config.yaml
encoder_arch: "resnext"
model: "contrastive image-text model"
dataset: "drawn human figures in many poses"
train_examples: 48750
image_size: 64
crop_scale_min: 1
horizontal_flip: true
color_jitter: 0.1
tokenizer: "char"
vocab_size: 30
loss: "softmax"
embed_dim: 128
encoder_norm: "batchnorm"
encoder_activation: "silu"
encoder_depths: [4, 4, 4]
encoder_kernel_size: 3
encoder_stem: "deep"
encoder_avg_pool_shortcut: true
encoder_widths: [192, 288, 432]
text_encoder_causal: true
text_encoder_width: 192
text_encoder_layers: 7
text_encoder_norm: "rmsnorm"
text_encoder_norm_position: "sandwich"
text_encoder_activation: "gelu"
text_encoder_mlp_ratio: 6
text_encoder_head_dim: 64
text_encoder_fused_qkv: false
text_encoder_bias: "none"
text_encoder_qk_norm: false
text_encoder_parallel_block: false
text_encoder_dropout: 0.05
text_encoder_inner_norm: false
text_encoder_positions: "learned"
init: "torch_default"
residual_init: "none"
optimizer: "normuon"
muon_scale: "original"
lr: 0.031
momentum: 0.9
nesterov: true
orthogonalizer: "polar_express"
adamw_lr_other_params: 0.0025
grad_clip: 5.0
steps: 10800
batch_size: 256
epochs: 56.7
lr_schedule: "poly"
final_lr_fraction: 0.05
warmup_steps: 210
weight_decay: 0.02
adamw_weight_decay_other_params: 0
Rows from block 8 of the image encoder of a small contrastive image-text model, named by matrix and row number. Rows with one number belong to one channel. Each number is 128 + 24 x the weight over its row's rms, rounded and kept within 0 to 255. All counts start at 0. Numbers have three digits each.
After each channel's rows are labels from the 100 images, of 14848, where the channel reaches its highest value: "responds to" is what is common among them. Only what is clearly more common there than usual is listed. The data: drawn human figures in many poses.
# convs1: grouped (8 groups) 3x3 conv, stride 2 (encoder.blocks.8.convs.1.weight, 216x27x3x3, each kernel summed), inputs within the group 0-26
# convs2: expand pointwise conv (encoder.blocks.8.convs.2.weight, 432x216x1x1, transposed), outputs 0-143

convs1.195:169136174109123110120133095140125113109117178156120114080150110117147125162145108
convs2.195:159076162120159171155094188156110167149078121131145136139131137153131174156131140117096175111136130110164110120115081125107144112179167107128151100181135140126121092113161105072121131133140122090137128130126145123121137173162126140143140144126117132119115137062139103128124159162121158120083104153136144146140125154123135085122161133115136151121140097107104183167097139169127148169132147099102123143132105139162122137095125106148131
responds to: stocky; grey top

convs1.64:107141120165131126134144171052156145122135161135117166150130142152116129134138140
convs2.64:127120153135124146156141119146133165144130115091154147169131127176133133138201160102074159137076128139134101138155127086129113142136109107131155171184117130156140117133134110104125124201157061132096148154156087133121135105122131126117150093116113124098100111112093139123107156084120114133138149100114125161140199165121121099125119126164142162119121119104130092163150129126109133145144096104127121149162112114131131089145071114169151
responds to: yellow top; orange top

convs1.172:105143145120164189092138147112126118130141133086171149139129102108098128129130097
convs2.172:138124157130132125158131123113119136108169119122087171153124141124128141185099138166154091151125102131111139120124119111144137100067130132113130110147151142139156091110118124139123133136126117164126123118109124097198134130102123127172107167152170128126099144136114124128107146154144187162161113130129157118106163146118097125103091178146134081177131104135106130132161115129109116146162087152142110109109128116101149139143128189078077
responds to: hands on hips; walking

convs1.169:125123086126155138117122093135130099157167159164103097142135101122173109124158125
convs2.169:107173116100133107136146097143130126107082142109119172144152115116135139126129121124094111110094128099085111137124041171110107128121111090151095106121123108100132111134153108110116124133091106127148136092112142103148149146115147123118097131107114179090134083100121159101121110092119117104116112145098091109120157150105132121159151130085116098155100122102126135128093122095134183094159089113148104135122138130132101091092102089124103
responds to: star jump; splits

convs1.134:152120130152136118147161144116125118147072122119103104122103099129158190114099119
convs2.134:098087120149155131153141147156127105131111102133125124072115107165144163136123135092125125115139079122143113110081142144109087110131143137141153122066105143158150122135115140095156187168138117121128134083148160182168132140083133169093170121140119098153154098106131065130112146149150113133150101131127147140140134084138118157103092125096183148157210146122143109119107125137143124152145134109139160125099148111123121157136132167135131
responds to: orange top; orange trousers

convs1.51:131128155160137096095140086117138098126081113110090100165123124144112155109154129
convs2.51:113138075140100145094137103128097129116129201158110185145169124136127071136162163158130123151090102123106149096111156133138116187105120095105133097137089128105178184180133149116131130129123131103131126167121133133137120129152155125109115160088154188112137115114108151136139090103103166139111108144135124116167140118117156099114157103091114124126156134120114118162130131153112115127106159112142101113102154093161087124157093101115089
responds to: splits

convs1.45:125124117139151115086132084114187106135104100115097112137114085159142150116129129
convs2.45:123137134162127126127133171104101116150108131162093129132132146112097112098077130158175109155116132124120176155169110134133099134160093125120137181100113104147125158143126101136112129131096153109143121194133117129156134097114107147125119116120075135182088130073152106137121123119133146164119138148175120209117137159118157119144139107084104199112127142133147151137127119090113146134095105137130123099105157115112115146111075133128100
responds to: pink trousers; pink top

convs1.34:188150119131146081124134143125126158126129109112155169133159076121156119123122120
convs2.34:140163114118145163154118158111117153094139115155134140123130118078160089137119140086127133122124151143117134122107100134119125090113141125184145117143088148127121138128117109127126113072130144111126117078088169136117156150133137079147160178130100116107110163123112127133128118148127101110102130111143111061131121112156117107127139151148152134133127139119115126128158121094133112110106123128132111117123115107085128143145115173139170
responds to: red top; red trousers

convs1.70:120105138129132118134130095116135155100081151112101159149130124205145133117127148
convs2.70:094115151118112149140142106122121147130172160128132160157147132124161101156159101125146116182156106152106103137119083135106137119106140107089136140189138119122132116119210129107124145177150102134086160112132089133122095093146119120119101116140091134124167135129144128141134103119118132137149116128142109098120108135101132086159147130121153099151114153153154124101127154127098162133162103143180121129143176149132153120153106146134107
responds to: yellow top; yellow trousers; black top

convs1.179:151096098114149170131150104123110113107169159077123116140110132152099105129153141
convs2.179:114140107133157127127129132115130125151108086112147135126125148142137115116134114118150108120130130114144118102101132126127135112100132124132105080146142126134098128118136104135119119127091107070113115104133141108133082132093124123141153090139145106133089126120159101095093121092141101133124094104145139142148151132103209127176097130123093137082108104120117126131101091105095120148153115150100097087154083158165116115098113104137144
responds to: kicking

convs1.199:132133149111156111138178116133125094124166110161143168109097126103129096119083131
convs2.199:094128078073142161140094142096144120121070118158162122103159114189128158171189121118164163134118093130088136092127149135129114181123137096123115099107180150141105138146122130107186137141085138144134122125098089139170156124151163130118103105081116120105129134117157114141127127138144099095113113151134134145119081143169093107136094131088130163153118077156102170138118139150112191124108180109135126089128120144117095136107114105136135
responds to: orange top; yellow top

convs1.140:161113154154122111153139115159113120125157118117118114179174109161127160157149106
convs2.140:140096156124092108127099101120113117137151134119055128095172148149128129106154127150138089173081117150093094151113104171111089133134127095178117059100113151100176096118171105137087096117107131157135078125128141106148084067130123117157100154134164115135126100103116177111113129148130128090115132130153130148080149095126094125121116144123129151105136112101102113158158126153104092124122147123121131145099093128115124111123124088116149
responds to: hands on hips; pink top

convs1.129:147120120138128178099103100130162186126160157116106152135126164115126131117141103
convs2.129:107106136115131149111159130131145107146146127122133155103120150127127111133101115149157106097069135144093134140124074076104150112127182158109109111093121098103152190130153070102161118126118092148204167140113114082142172110083140104149116161159085122110089085110128152169131137120153119080091129122074133089133113158139133136126130160114108089127116111116145120102136149156093098111146143096153150124111143117131140123143141120135176
responds to: pink top

convs1.167:140116100119179192114123108117126091138149145122130110168114117126113082122139132
convs2.167:133135143093120108106137132066118128118141128156104155123136069140138084099122164171125110121165146130119139127136061143076130154129169134128102097105135114129109092094107147129132133129106140151117149123090104120151134106112109102129088118127166107094138135195113115116110131134112147062112131099147130144162128115142167129133131165149165129080122120094086133139108135106138128109108123132130128099116116117182143134120073116110116
responds to: star jump

convs1.215:156136158103158113134137095149121087104186156154124134095124154109146108124112123
convs2.215:098111114136102167121118149119138183111054137105133123111103128165148140131085147140111133089150122120106170119115137206110106118126127112132141152163110155140132105109078173122102147142128119135110167154148146152122104107125132126164115100116127097141059122067124161106112153117111111134145118153134107135152128123104088131143139149108146136117135114115099150152181122115151122163112135138111209143116152115111090172111130117148149
responds to: stocky; blue top; yellow top

convs1.113:125110169107167130142183154115138101173081097108143127137121121123118110122117122
convs2.113:140152130102093134187134131152178115120134132118076132141151134167132145125160102132129125112112142108150144137117116113111142116115142170167139136137163129137134153100112112080107124092106091085179118099173096101069122106151118106125099156129102131100074072113132129123132097114104124126135135076129119142115120116122110146104134128163113127115125076122117118126136112044118164138133132113094141081110132129126158106143120095134193
responds to: black top; squatting; kicking

convs1.89:115142151128113107150118162120138138067174113123110114077114106132109109127166127
convs2.89:149120099111108185138103113117126091108140156126092144121176126128120133107111132094145105130136099133139110123127130165144143142184180168106169126109113124181162134131100142130106179121105112096153170126120141115110119060133164159170094097111104135093139111171129112123138150104104137097132120147132115124141113105114130133150164121162116104153087121123125128120130096151121171129089104126107138143117153118145136105133146115115117
responds to: walking; green top; green trousers

convs1.111:079106147107167143130136141147130164148142144094109142133105166121095083109131115
convs2.111:076131096102175169143147101137091135109125122083123147112138106062145147114164155126100144146139126145127100122149132126144112118124094097171111123131141101108125127113084143143195150078140073109134093152137150174145137111118127126104129125110134118127133157103107097145125139114140079145143139097122131185148149152118122082166113114120165155137079108107110151157142102102112088143133135119114115154173123091120119114135113144132143
responds to: red top

convs1.67:142096126138127159123112083106104181126117153148106107170147104168112136123114117
convs2.67:163149144111121129163132150103155120090126122149106115096124109112131108106126151147100130140130109125120145125115155134110134110117129117102144112192101137123148127115136106121149119176175123138101120127143098118143149095141113074133147158154140129129122172170111136166153157139131102132105140095121138117145122083130135155088136161141137161111121115135135126090118103092138139148119167126117131115067131152094144107129121082163129
responds to: yellow top

convs1.47:112126122132123131197122112085119100125185156103147157127120115118146114129121152
convs2.47:095155144150145078126116099133114135167136143145084153096133180121141153137099113132121166093164105127088128140108142099118135131128112130105119120149117072131100151114118118146151126103124141144139136156123137140153128140122139094121126105143127125106102132105163132131137151121130110156156115175101096161126099134100119128097153118142090120140105105144112092114125145073127118129132131118115171143107137093105109076129105185129084
responds to: pink top; pink trousers

convs1.90:143116139146107141149129118138122187168139109117118116110144098093115096123081165
convs2.90:116144156112124166123124151134139137134132091119135140077146123080185124109167092148118107155074107151122154155207158122151147137153123147138138109128158165116117114112102127120122106149110149114175140150163148170141153082120123110087134172150147135134131140140111113103120188167126102136106129140139154109121116114116128119137124114123146129104116090144143119102147133142113126154147137119104131103098128118109099130128116099090153
responds to: brown top; brown trousers

convs1.52:126117136129145146104117162127134112143084172149090114123124181171129168122136117
convs2.52:160112137139097148091112165099117064138125099106115116121133096158165131136148105128138136133137119117125139087135094136090131155139148138122128118116137151128109130091128114130142132165100138144120111096159109127146136105097105172135114126078093082069126152146136145113118118154106121122103140135133114148084098127116116144135116114120129140157082085089106166175124128110115091093092125106181106137121150160126116168135099143140102
responds to: purple trousers; squatting; purple top

convs1.133:188125097145126137140147119106125143146095088145116107129098116126152173113098103
convs2.133:107136091147151166144125193108131144086167134154127105178115127174125139113099101097159148110141145125140126116096109083130117150108120163112140122123114134115099151121120139148111125144159174135140160121091095125115123151137128148140133119100133110079138125151139114084111124140110146109116132121096097145080128129129137123124164139134202121087160129144109107155138126133143108169139143111117154078151127104125144113104131156112153
responds to: orange top; orange trousers

convs1.28:104133123173110116114143066096121106128110110098119108160132097170123144105136129
convs2.28:101104110115122108074128193142101151140089093143100165123132140118112099119107115146088122121126143097110094122087126080138124106103108148114109112149125131123161119088108113129125137150152106090149160115152184123139125158133100156091141144116167149104125128113114115146109145098110113110167114144130144209126212149121108125104130186131086141101151153135117111149126130099126125107090143116118144119113136146112097119137140127113085
responds to: purple trousers; purple top

convs1.143:157132194114117119124141112145118128118147132125111132137124120123120169057091124
convs2.143:143125131089168114093131115156147135169133139142160125159151188147110095160103204127142164108120094126159130140132125113124109122158137115140138120118140115149150128116114123134112066164090097129128124206090108108107166103142084139124149169171109112186134127128127132156120103133143104133156111098099148176120131091142146167133142131142136132114132106139138128096147079096129119111122135094112160166120117109143107119106120097100176
responds to: pink top; pink trousers; arms out

convs1.102:150182103181138127099135156082150137125147133125135111141100118126144140129137173
convs2.102:080131118105136146090128119122122113128169134125128129114144127117141098119119142107133095141127098115144135131118111105103150125125132182144158097135121110179101146173163161097147125144112114139203134142139101136134120110135172171142135142095124110116110091133118165095122118134126114094119111097160137138120123106116139125097181082133115082123131108156132151161106151186123156125127126142113114121149144160123117156099150166113140
responds to: green top; green trousers

convs1.110:111157121093091103116103141131144133095151125076100119127146173153136135147106157
convs2.110:136148104161140107091116202111130147125157151138135127132123123174141118132134121177144129216144083147096119103151134170128107099144119107154111131135096135115125112091122118127106098116131133102115135099141127139106126111133122181104133096128141105096131121148109086118117115136127112159133137166148141070086095111120124122141140147152123089158155109122140117117103102155151102127181141107102173137100133114113116098143106091112113
responds to: grey trousers; squatting; grey top

convs1.83:101099117125148126082113107119159084101133112123139150160126144104136186136114107
convs2.83:128109144093106124110131144139170157130133134115137130151103097135147152156123150148086100091131129141110149105119122130098164119131124128116129066102143087118152135134117168124184121112092130131118193127090067130117126139082101141127079121107165093147093118099136100156105093098058142086160160109106142123143125118167032127137139158142139109131133096117099158126100109130153152115155089099186115117154092144100135117139122169130138
responds to: brown trousers

convs1.181:136137084101161181106145102108127099129163145160142108128112096101152107130135122
convs2.181:138141111088091135115194100140112135137169134125134136074118109141127110121111119104137103160128124158117116161172117123146160112117107128107109123114105123173109097140144148130147148110092118105105092109125119154124144096100119104132119110111174119060125126140137106063126115107116115088128119114112109123162112151095128129131129132166136132132145128117140130128090135124127127122104106097115117104088118122113146139166085089120150
responds to: star jump; squatting

convs1.130:133101109132141169124165139118164175146141138137083140113090141112135148104113091
convs2.130:052137116134097113151144186116115109142107168110129137102086121134073136119093095124134142155136147140125123052103134159157113145135105104172161114114130172150119119103129134105126127111172158166108113135184103127177153132131101129147140154155133106080139151127119126146147114135102110107117143138125093145109147119099130148123140103141091107090175109096143119124172118139100100102129114166164146112126108110154129125148132124097153
responds to: orange top; orange trousers

convs1.49:110139154159131115130082085111142107148101159129110105129130123137096186105143111
convs2.49:106114162121120135136117113184161144126147110073110131111147195140137095124142158139142120138138075131129112116125151151114133122137141147136132137143154108110115135140107083136144100112124128077135090080114139149171125113138093101138127135125154098100129153090086111110117138114127113163141147110117128119146080131156105174129116137155150126098151210113111147091098100088128090078106097141139118136136135172122128136134135126148134
responds to: grey trousers; grey top

convs1.13:115163131126107123136105129160150130163123139165146164188161164120134153107129134
convs2.13:104123141201158126142108098112126123118154136097148133140098150120136106159131159106081121142098132111083131150099128114142114187147107138110134101118112133120131103105127162157123137128096110110165119154158140153176139111086158124144120160113096117136107129130137107133116165139131115128111110119150097099095174100137122148062133127102130146138111108138144156102103111107098172118116136108095122136092178109139117102136113095141097
responds to: red trousers

convs1.84:131170132167115152154117153118157170141171105118130123103143098125114094130148161
convs2.84:117132123080117135121129102094145100125136119105173147132120170103139130155130094121104148097166103127102099149145109122117158174098093169131141142133121132106113095130133149126148094129107110154125142141146155152150089099152101109124136133141142135153108131115110188102110097146109105102148111118125109127100141127132108143169210123138072094096113100109114115137162160142138118125144132134098160100139125148121092143121156133092139
responds to: brown top; white top

convs1.116:114109154103146079155149126123110107128130103120117171122104083102079113136126112
convs2.116:091103161095101141179169113108114158142139123118109141124117116142122133118154125129094122166135142107112152139124141153130129103109147098113114109128108130154127126141155138105188137080155080137140139079109109100159107122110134093110121152118159142128105166112153127182115115131140118135135117090152135156124104176117144096197148156135161116137145129118134141145127094074129114094167154131128151117183089116136125163134149102123136
responds to: black trousers; kicking; lying

convs1.198:117108104131112111092108136120144142137104121098150128120071105098118173132107176
convs2.198:121168111083175122140090169097078105103101142095056133098114135128145149130110139138129139121165127123117134112150174093136086127155129148111076094127107097122140096080116118106104062097108123116141119129126092083104104083135087147128088136099123139125116125130130128108111140154134081114073180119130148139136136113084111101117124082098125140093118168087093152119119174105116111090083147144128115082114123133127114113139089202131136
responds to: handstand

convs1.56:146113153085144114093131130104085110148104109138086104111164122103145149132118092
convs2.56:101154110129160121124182120139180162131139116118119133075094088123138120124138140125064135153137123148142138140113125139075101121135098118125123119172121120133106128103123098185139154127121141100122156125070149154150132138104134119125166123097145104163096116143097141107125123110103089117130135100121138128110122129098120124143160116114097097149135096103153096099127128099125173132110141170161084076096104100156158097148086119109133
responds to: yellow trousers

convs1.29:128131116121133124187124119115123141119191130075144155128132091118150110146113152
convs2.29:143133118097119101119131131136137158152090110102114170099191080123123137148174146148105133155139104153096123146150120157110113157131140164138130171159139108142119125073122117117123134124134234107136148176122063116128125121132120103104126129103113103137123171123115104126101110114127151104095098121174110123121110096124132117162166122131136148095105146116107113045149119110118136065131120146117122121122112141153140115121126155128163
responds to: pink top; arms out

convs1.108:152117159081180135150147129136135130179091089123133133132115125125087112114120124
convs2.108:125166140169145154154098091101103156141147129152121115121100115138099130105126153130126152099145117118071172158127109104121126150141131129160098100122162147135108122128128150146124163116118080075140163096150147097127143162145107056143148152176115138131144161136103159137120130125111124144100098068093130199131090175115117099132163133119146118126124128120117134168111128071115119059146133123191107169170121137106138146125120143075162
responds to: black top; arms out; purple top

convs1.197:164144152123126134135113109156115109121115181132125128084153119114157118190129102
convs2.197:150135095131132142133127148098091144101053138126090159107119170079111145105091101123135158126134100142173128114138118130136111107184164089136144132108158130147137132118112115115132135135157164093114166158130135115127136135120056170098139114138199100164107164079064121138142122118107107066113122142128119116152162094089142125096138162136116145103123093123124106108126131106169126147181137106130121107131105123163150141113140142096129
responds to: brown top; grey top; arms out

convs1.120:118104168110147122132136115138130139137158148098154143119112170115094089127189113
convs2.120:153117108099105140113119123148120158128138096116133133153139122062137148124144135119151145137125175084167105117099159138102072149128146144181136113062135082056155110141133116159149167073112107143120144132118111141139147097133137115141135105117080170185104112151105115113090094139119167123112077111109142158100150129160108101092132124134137093137080142175103127161134104121104143108118146124142186099101133090116131081106094146116147
responds to: red top; red trousers

convs1.183:118122093109166109111140094112117153142167155173127100135132085131164114141150115
convs2.183:137116148088101142120094161155111146110123122139145109117137119133120119086102101113128142126097156110102126142128166132145105144136111082126132114129128094106138172107134111110112098081127133146137129089132155119141119137158117130108117112129090134119125092094156115131152111145141121105119162099118157100077132086114148088168108143191121109138113080091143122129159091088133114124121158122128148122125139154154124154136149144149141
responds to: waving; splits

convs1.42:108132108156125118125123082144135097137133124123107095126118120131075181083158122
convs2.42:148132139109120160135096138118119143156121157147142091145156142128122092134129095129085134113107119164123148144121098101132169147091125089129118100091131100138121070138137144163153110128111156100124120152141105112131116171155158120111097114105164152125149103147108159141156133144128128120141088129131138131124151151130139085120136125158141104141121116103114096091122134136127137084095150106108154147136117128144091101097111150087128
responds to: pink top; pink trousers

convs1.132:134118095102143175136108148113147172143132149102105112129116151128169133116074109
convs2.132:116125166142094113190150127130112134126104149126132159108104113137134105108075122071122117111141153132135126141154134119115149140158107115135145121142173135131125117099128145158152145156100144136160208133109140139116089150166095126144101105119156112094148151142131131087127125140139154165094081175130096133137073137118131127122130159127138105127128138129134171138143121133120087068131124151119112140143116147137089151118118122126144
responds to: orange top

convs1.187:189122086104118134143125119124103108118147153121141122143093127134109098106158178
convs2.187:106150107126109185152122093127061112133113078142078133138103143101119094102145160108120130084104128157141093138129116095125148151091085132104099149135105121174154162166124168155183115142102162113149106104112136141095138132161091106096156142190144126118116117068132141130138111125159140145120149128178119111106146114107123128164116115141103141102151143125115105130132142126128125104132149149089139132097114154102141119151126127092159
responds to: yellow top; red top

convs1.118:143134158083161124134157120140125114151078065107124112135104142143111135123100120
convs2.118:152121126149096112150148099134066110129140124138125134103140109155115124123145108129120138140147104162100121156173119147142156121111136146145139115111153155113117104134158134099114141126134099152108135105193104146149108132135101107133144153119117094145102104143108124108141107131125119124168176077140109180098178108147134118125136147110135112155158169154131134162123159056130181136141108127142121125120102110133136139111151122159159
responds to: black top

convs1.81:114136109121159118102139129117098163164105160143111105184107143152141166130098126
convs2.81:070111154145136105112138156093142115102133148137131087080099130113111098100144114146181133094103125105109124185171120111133122137119113119121136098146112126123171154130131122120143092116170123132090116107122142178106157157140112124108097145089091153139151108104105113160140132115085088173123108105105122152129112094137124149141146134191146156115141076128124137117082156132067167104120087141129093105167094141148119150068113138144082
responds to: waving; lunging

convs1.175:098141110083186168131148119104110104107177150123149130142130128116124138141156139
convs2.175:088135114117130121124123110139117151128135110096114096141129150154137075156139117154099130104160123113110168144131137099161139113097120135137144156137129103152141131129134129106101128122113143221134107142126125096168110109106142113089139101166116120136132121087056151103147113119116094137127102121174103140114109087127139082151140120146122157157127119115144119150123125117096139127100142149140098103135120098139134135130170151126112
responds to: running; blue trousers

convs1.18:147117130138119128101143151168152132113143153118130150139153124139128105040110122
convs2.18:102112114133118106119091123110126118131112096150115119157097138115116158114154114093124107085087119117099155077080130163117123090124081105119128131142131132115109128119135081139119091151141161110116103106132116126099114115148179130112068130098094086121090128156161128106136086073103108112148073120109144133118126126077130104116132137147137137125144130111096112142100120118146098154122105117154096157164147108136080125113105148085145
responds to: walking; hands on hips

convs1.38:126153099116119110195119108117134121129191137093135162117121110109151122122124148
convs2.38:116159164116111157139152127149140139135131141147117140141116104103146106093115088156130120137133122150076115113101094118137156151123162166120114106139081145131097133167142101102102132112145142138125123168058118152133114089127084060102113107175130138062141154144100142139121110125104136143109145139171156113132107125094141107159147153105134139136090142091146147104175151118134137111142133153115135172132147095141153141113133103129105
responds to: pink top

convs1.214:134191155107144127133125117123139118130139118136120152135149143142126144100210121
convs2.214:095084146144138142120127152128168134127151104093111087101104151145129128138127109142083118114117170115155123128109177092158160137108132125104121107104136084140101099096128146121152103112148123133125113144103126095125115116135149157135107108100128070117083088116160120101126123108110148134088149123093152122110109107057131093125154108141111105140092116091136114121089156125107178115123141123085107118143147109086142089099110160110104
responds to: pink top; arms out; squatting

convs1.46:155151115127135150087135172160125150126078153157147138128130173137142118161129106
convs2.46:086121146172120172097108135114120142142121158078119119118127115163147130109103185095134179118114105152161129135164128075114128152129158132115137162144099138152136084110126142117109118132104124148108143053144092114124134103133103167120160175126164120095119143128157145114088132138138131135099100105095120134162146138147113097137135145117088108132142118109139086153141127106111130113103141133096159102122090120133126076106097145096153
responds to: red top; red trousers

convs1.138:126129118147134113119074112113124142122112168136172147096131161141132080087122154
convs2.138:125165090096143132117152111092082101116163111138090156142160121163110135116130151099108114122126129082122090125111170150126119139152152121119134102095150108120091131128133113116102092158145123162140157136144099106171127136144108112112113126068090130134171122139118082141144157080151164176099116126143137128116123116123143143133079107082144119115145089142157120109124106126105128128113125178059155099067107042126159135099097101120138
responds to: sitting